python train.py --model="image super-resolution model" --train_examples=61250 --image_size=40 --crop_scale_min=1 --scale=2 --blocks_per_level=2 --block="basic" --orthogonalizer="newton_schulz_5" --epochs=4.3 --lr_schedule="constant"
Rows from block 4, named by matrix and row number. Rows with one number belong to one channel. Each number is 500 + 40 x the weight over its row's rms, rounded and kept within 0 to 999. All counts start at 0. Numbers have three digits each. After the name is the row's rms in percent of the matrix's.
# convs0: first 3x3 conv (model.mid.0.convs.0.weight, 192x192x3x3), inputs 88-95, a 3x3 kernel for each
# convs1: second 3x3 conv (model.mid.0.convs.1.weight, 192x192x3x3, transposed), outputs 88-95, a 3x3 kernel for each
convs0.69 114:452476395477449442518514427495441454423439419428489457482504511452477457465468472542448498535505504537474526483464491510510501494491534500504492531486472504495475415426391487523418489493496575505486537479559566485489
convs1.69 131:463476452439492470452453476530531520555578496458512495504491524496467565489485556522550583473523568471525532489518538557534475570536475493541494507536445496517470505518551525477515482419434490487520435437500438470456
convs0.70 099:450483519494577497573553444506491460556513507483492531507519436495527505553515488473507553529449445539499469508488468471489472502491506457497506536555594490549543488546603466508568469483548521534471494509509451469519
convs1.70 102:534502472464494456479502496555508543533484484523500497502448434491443471546517434537497428541543464402427502506495488520520524559533539440426477471508556449510524443503522444491521383461528491543528444503540434450505
convs0.71 093:520509484569553569543480537498476510504489580498550611519484486520494446533505420505574524494567504422488457516537495483494494536484596545549533538548514559522547515510523432467504439417525478544534482517520478507489
convs1.71 084:433549474419466457495502498364440558437448549523516474514469466539491481474443472532527531534492497485505478438480496494481499482404480493498428548509491517497449551558541545527585568503510543490522490514549507491526
convs0.72 101:559479478547510521565513527476466543456497532537571518495494492503540466481490501497435439478515582509580562526528475495488466487509435494547550528532494507549501501539507550580546484478503517507480540495488503499487
convs1.72 100:528487483488461465511482425470470405460481451479514519455536515492483480485472528429462476452526544563556528615496571572502517561498530476459500450466477421426470448534496453479502460477498504520506492486474500466499
convs0.73 100:443505524510527504485477568501527497498455521491444488462445515481565566533560535464514491522484481507480497474488503521501466498510475566564534556494473469453499465475504453495465431535447487484522504548529525563563
convs1.73 103:419499475483497447459437484478511539470546520500498444441431541456459528463528542517526529520452524476461514521513580525517541465501514482532534509530471492505467487514601487487521479455479539516491512494519479468435
convs0.74 098:508493487446523552469498548486502554485444471491489495551585571501530523460480482496470505537491532487532511506515443529502491486495531536582556542596488491539479443488468459483406485501454484493540476473465428456507
convs1.74 089:445478498450436491486463488485532459525543465527537554515471544442460510414473465492475559503500509500523554486485504514487517517458564604499481519438457507460478492502535509482517507544533553556525510546529494504526
convs0.75 099:474491518463516477549551537494505482499464537561495480554506522565525553466420458445459518520538498540580519556477460541492451465505475462506560499458449511444386602510505541479531486489536499533488487512492489483464
convs1.75 095:459478454501454572500508532502472495522512558562562542548592555468492512423533452472426429493505449465489479582527504486497482516528531610518456497495542483515575425476505511452456516512416539470466511508449508450504
convs0.76 103:507500460495555549506527519502515509505579495507572501436464467431464497499490531465482502530484424503494463556585467479502477484517527529518415512468501498500523533529456449483508419495516559490533563509556511505520
convs1.76 108:518536531439466500512520517534476537471443502464464496511552533517557534556508467482472450566538501471468527466447472529502453541455469399421468483536529486452429505519519488540547471524548499426476523472499493467422
convs0.77 104:535539491579494529539511523448518523461471503541510465497496479468520504452514495532566480566554563516524523516517479469491531477459524517476545555522509512515511543535566506490574503501553521471510481563527479487448
convs1.77 100:468504512496481478483487531520510476538551573466490594446494493499445515486491515494528515414455506485463452518542516517537519574505510512490565517493451505510508475551531407534508445481516518478499504458568501498471
convs0.78 106:520524410505506446533508457466526460479473466456546481530476471530545553493541520540526488449488585445528549520497482500461534464466514503468463547496449513488352526491431510499503453500499485480467534502491471480499
convs1.78 114:479410457543473454502498452533527525539502533496456488435449436402427398473532505473507584514558599531473566498524501425517501456528477521514349499488380507533445512541515481482462473521519549505514510534505496576550
convs0.79 103:447528484485485507503480473543541565497496514515529546445439485428494477415519485493485497498471491450482480487541526457504498520425470500503505540502559507546527554544489442433444453504471465452487518457477507489483
convs1.79 108:521478461462452453479426472474497468445509444438400431496518583513542610513542550485491476492483432487513474525508558493509491491478478520495490486546441493474424537565591510573619505467525488442488535507513518475499
convs0.80 096:463456428480459509451465506463527529496489540560594562413454427470487461494496476467544530521579524477562514485548506519545491464507459584572552548528515540571555573562545570508450463498457495488563494492520496518495
convs1.80 089:512576576452496528559515544469488541506520527445472557503495508518499467544531561536466432460456459507564527510503569492428521454462524458461464457429433433390429528467478557540476506465434565497515526497484488483499
convs0.81 100:490534526492504508472512486467445462569487549543533548503460437499527500496512476536532514521476454519493484473474456470455448501468438485526535448562542523522488512502504467516464481537513509478483475476451565498483
convs1.81 100:548476484498490492489438440502430446442502425550549503452478486511540512500476471501487514548535454512446460594523490535498506564531485550500571449422553501499566482452477483512550455471493554503513536476545503528559
convs0.82 098:468428466495552473515496496501547509575564504506496481468476450525521471484513510497417466435449480441515515463473510451530496438487487499491466588507442523531511505426416509479469456496525509459491516427429533496533
convs1.82 091:441464434430493476455460476516507557480519510520530514512466516509513517455484533537510532509482513537597541519575571477476556496485523465484497598509413527530498500465465486508515561562533447503507502527469522521492
convs0.83 101:511510487524489403459488514515471422460472490462512506523504493548464543519509557486482484466487535477481443524514575515601551506617553475450501478528464509499461496506488425510556515455551517496545546548523500533458
convs1.83 094:544521521556530480509529509531509553584537583579595520413479492508524489513476489621594564535523528550536502473473508504475486458484499482522513495470477394483512472517536462505565480495557589472520494509482511524497
convs0.84 124:499492474506471506447445450501521481512520512465435418567516521510463472480481476518528560489506501483478508464477488501490486491481459461519538481519537444470470476467459490433451455445413502552543499500545521535555
convs1.84 196:486481500477493472473467487514533540499496511511492475567534533491468467491471480496515483499491489470483462458454490454499524423466477579551537561543517546518496548514482569565529563564525479475415473470398446419366
convs0.85 101:525509474554446479527517575462510502456472549491484540472531516523478534517549481476455523476549584464494484510528558524500565509473557569527533523453490505455553525500485544515502527504538507519490463487519525470419
convs1.85 099:496528516534550465537514446451520479482501478500530515468455458430540510455462546467502573433500502525589539495524520527498492475471462492508499470478476477420468491415460481445478538500539543536485510515578562474516
convs0.86 097:471460555531476535522533448469489524461462542523467556531519502503471435472520582488524541501540592436483478510512552527537568528534543520451466512529505458416422493426490455436483469470449537541543540488470504500514
convs1.86 102:456468468461540461471509458475516548508507591570576613492519495518521517522540457513512544461511475535531475502453512481459523464486456561558523529495530500540557541514577526521558568541579501524560477504539439436540
convs0.87 106:530558553490480480439436447441476448449503496520504464517501460485452450463446449520519422483489420475467422512564518452523486523529502496519469522513469576539483434467449467552451447417418505474480553486476482451469
convs1.87 112:526492517520485474455479513527509504505531559545509498551539506609521557592514526557542528547507528546461468483413447529481509558459492403431457485506488521475485481506521536473506533518507545564570506541520497494534
convs0.88 107:443424429408488545473557623472471429508519506506529518557511532499528516546501433497483527468471533504500526501506496493516521462464497473480373461472499476521547574540501526484485518473514473485508456485469470516516
convs1.88 118:517475545493492569520577605480500523497509506565520489530508524477490484485469480533535476537568465536510469514540504461483487483481530469409489511491514527519482453495465461518462420422375503439491584541540467511534
convs0.89 104:431532534482527405511532423448515449507493442489462499518421465470508475495523484503453474523452478560540484466478431441471443445511494468495536445526553425557509466493495465516580490434517462454448422485445470494483
convs1.89 114:508546507492492492454450459578512545555550518504517528516505489513494510464559482484495495460491469417475495507493524572511537525524536429430520453454505503476453504535476501482511523483443452534538440494494491477513
convs0.90 102:505498459515536484439473451432488453466544518512519523584551468539501504540533504501538463491502518443485531593590532596551546509498477522487488488490496589551506558546544494483491464424481588568520464517487423490462
convs1.90 106:512559552482518437496542507530510528444466504519506506525474448501477476526486511433443525516504544529494505549528536497484482511507443400433375529530482509478414560511471553537460511513454409465457454480521482456494
convs0.91 103:479490485490425431581522518551490493493483501505420420561480473504497520533461500492486438519490431577551539505480463476457493461426489493520603466518502480556549470448437475468466501506509505481469465457492512486452
convs1.91 100:532496477573483487555493496547551530508476463489473462472536500491483459493490415521508482509540516484520589503577584452477541450508536457463545432434506407407495516491444511511512524522503532533493516526483476508400
convs0.92 095:452527471506511483478472462533525482532576535491476433519581555463483496449494511480515586430496522487515500490463474513489489509455469558471515514462599509465521446426476407472477564521559500437503569494514549563526
convs1.92 089:488466432485491548470483546559474505474437474565512519454478555518491531495461500460503530486514538469542519523495459503501458567544527540541535411440476485518471493491522499491605505541543525458437538523426515572512
convs0.93 099:435439567488480481480439460457533565467479557499496533551515471438404516524493540490458528487449480459521500526514503507491494470482501476553539476490539475445493477445474508486478467450490496476510435492520439458500
convs1.93 092:552516560491447528480542553502518503473529550472444544469487565487622640487581529423485451453490494436457425506467574510497501464561565544529565477488542444453502500516471492525530482503541443481545543527574506546554
convs0.94 104:441515476461496517414494501425519508456487472514478435493511493417527460490534533498568503524565605520528591507513486482467449481447451459447409468450506473457494469534456459556488496500492534505495537554527491533512
convs1.94 104:519514576521499528517449555570560533542519530492468544460468530457514573457544539440440440431455504447415483515506473543537482553521485504538498491518507532504530457480469478474497433460458475491498539514503579579494
convs0.95 098:582509477516532477501481400476475501555510465563531521515427399506476404562509471505469501510447480467421470630601528546546489495478486446482511486509488468470529481509544493531531455455542473480510465566547533533543
convs1.95 094:542519466550473463501503426508439505513498452505511487469468524534518507599627555529533543513553543524539513513509500515495481438429430471556531542557567570513501509480506453484526440505523496439478445458585484475496
convs0.96 104:520492503498529540547567561528530484508510504516456465464508498499551427491485394496524484468493524469492537430489506448489486491423506460531551480501525517532590467440501475487489468503550432529504468554462467541491
convs1.96 109:454466458440468498459515464484482467488517452501477443537520519561457467477473466465487497531554577470503579500546520534493526499573595441485521497512553478503547470473460512516472481531511532506509514487601509553519
convs0.97 098:484494490508528485522506509509484532508507474481514489451517440528511478492537568476454537532523482519454470547505570480506542481501508546483497550512533563456469514476530486469524478479478500508481528508502428488543
convs1.97 090:429491436453494523434536462558545558547558514530535569472439486551514489532480490516494478485485489479554516453477484447448518430456530482494429481487438515535458553561493548522466552507499408492544464549503469542556
convs0.98 097:478543545443495447429477480541541559477488483504471539460477493529533534498446453536556508462437423517506483481508514581593488482556498528517524510497486436437454564553486507587462462485396502545454530518547535517475
convs1.98 096:557507542499517595455462459487522529523494573459472507555494502499446459482495527538545494565541541469488546479489447550441435476469512522554569484545544551512538529502515538431460492477457537521480404496459459497516
convs0.99 102:471505483469562561568464586462443479534467475548550442530503500515438493425497454524482481503559509500560544541520582480496533565538476496449433504550474480443497509539557523506530481575568583519544553497454588477457
convs1.99 099:454509500463442486517487464501477447553571439467505499505490463498569463520486488503424492484469524449514512458485484474520503472470450497537529493451455553497476495490504469503494502548563489504407500542479477510486
convs0.100 097:566518446508524507516530446506463524495512525525484529522468529538604532446491516507543499475510433511518472520450501507437464530494476555554571493486508460486394505567505494533518523583471557549522506477464486515567
convs1.100 096:474454469439485420500465401538491488515501476565508479521492560500449464468491471459502513556494483505434441584469425579520420487529465553490453498494431419508438487412422460478451459479506498474487531532561494493512
convs0.101 102:603585489493504479500506450515477365440443437463492491497549511471543482498537468529511537514532479499558484446483525460463510492527504546499454568497532516524484504484521474500505570526542547546558554524532511478438
convs1.101 098:480473421486470428508516504501548483570584577581516516486436575435456494467449460532473497495454516521546551532480516485482582444487575524498469507467436524471434477485504452508582494558579589514522532535455529481493
convs0.102 098:408473471450497482495461448480449482443488494432497455555551515506484443534493455485450493523505456510521562477523561487522538552515517465497428471547513491534556489460452514447535513529609470534542487492502467540513
convs1.102 097:528525569450470619559502605558507555495548522548608596503542551559542544518536525442485492497498469523498515414447467482481485526515520468528551486461495525482483415540541402582481465525429477489498463548510449475568
convs0.103 102:525519487545538491574486451545532416530484437518494429519493488459518516442500504505475512524456504537504512534428465487454464429460448498422461456479500448510502489513485458537538456469438516526454520539511470532553
convs1.103 111:541558448509472456531461500548538543553500516569455440489473569497492545513510475506533511483510510467474502474550549496555539541533467481531477501544494478546483523578593459538607462504517476493502481520486505527494
convs0.104 100:461499504471509495487516555492496526489504586482444502503519584542514490564520497475438487555475477534495467537556490546540522515515473505440538516519499411497476578510528537552516438494515535517546553524549475470493
convs1.104 101:533519579503514558521516584521537538429473519499448472493472531438470449404487492548537510525508498495508530502534495459477457505463504501476476463493517452490505473443497510447460439450444421444447419492410477489401
convs0.105 094:530458477494465515504491421482526489503543504507471376555538531469433511423436458443465449500456493538518477507559530468475530468491538413454449532480484544548448517526508528465501490516534511450540478488474500449535
convs1.105 088:488516533451499534552581567569517548456473563534557594517540497533550502437485483474508486501518493553549505494533524521513507492473484480479502473503463525535559488572575424487533456452485488563502520546545480526473
convs0.106 096:474454523491500551549507522530509560567475463499484496470530560441529498457462474547494476491464585526501462539505465501479522506530520413445492481491499505465545519521450508523519483537477494471588460488466472468520
convs1.106 092:444487492415492465495512499458460477470545430447460468501529577429472539458479542513437451418482522448502508503489500467531510515532499473480534488486546452482547458493486466499476464483456545578545508570576437524492
convs0.107 088:507462467475459398491498464499479515489460518496537557561504590552484576565530540498469491535488445492542442526485493519522486537552474424425495477468516450412526454411497522448513554467432495458478489433485474363494
convs1.107 077:523522513581500514537474546450454551496508512560523531521523551455518479435542453522457523519522491558568513534454516524426515457439470512562606499540585540525592558536452527513456581578529498588565503529494551539502
convs0.108 097:514504424515447395531566484501556546509536595447479535561575543484483500498499472422467478424488455503472538505506458476488489529452470517520477519526436531419376458491440488525482488577477507553514443475513466411481
convs1.108 102:470415486503518442562492469514533540458452479494462470539514504536514507524472468532552589486510534548588577474490498512504556496494487541586544427476509505456564514412456522476504580495522502562570489460527533537473
convs0.109 102:555537532545517597492541491492531489513483478496473482462492497524488444521420484570514476527549545475511468460523524473505481440495575467459507502490533469514605443506545572518570472491591503476489486493502495562528
convs1.109 098:539502521467520469499542470531499471477481441471452524496519493519489497487492555502539508464443472558531493472497566508519517509475509465471527534527493488539514445493460467489439462483493489474481462510496485507486
convs0.110 098:488516519465514496476548479463507423524471463465440460500542487502516516531518409439413478483517574477489514492501548500546560516518550525468531585503557574547521470498532479523538495519549479418478481469446475494513
convs1.110 106:506448500522526536464483523543504506519468478514488498516469479490492437504496493500551587566547595581591604486513497508478484428483484478443384480443429486487510466481473445464516452501527491514513532531532497563535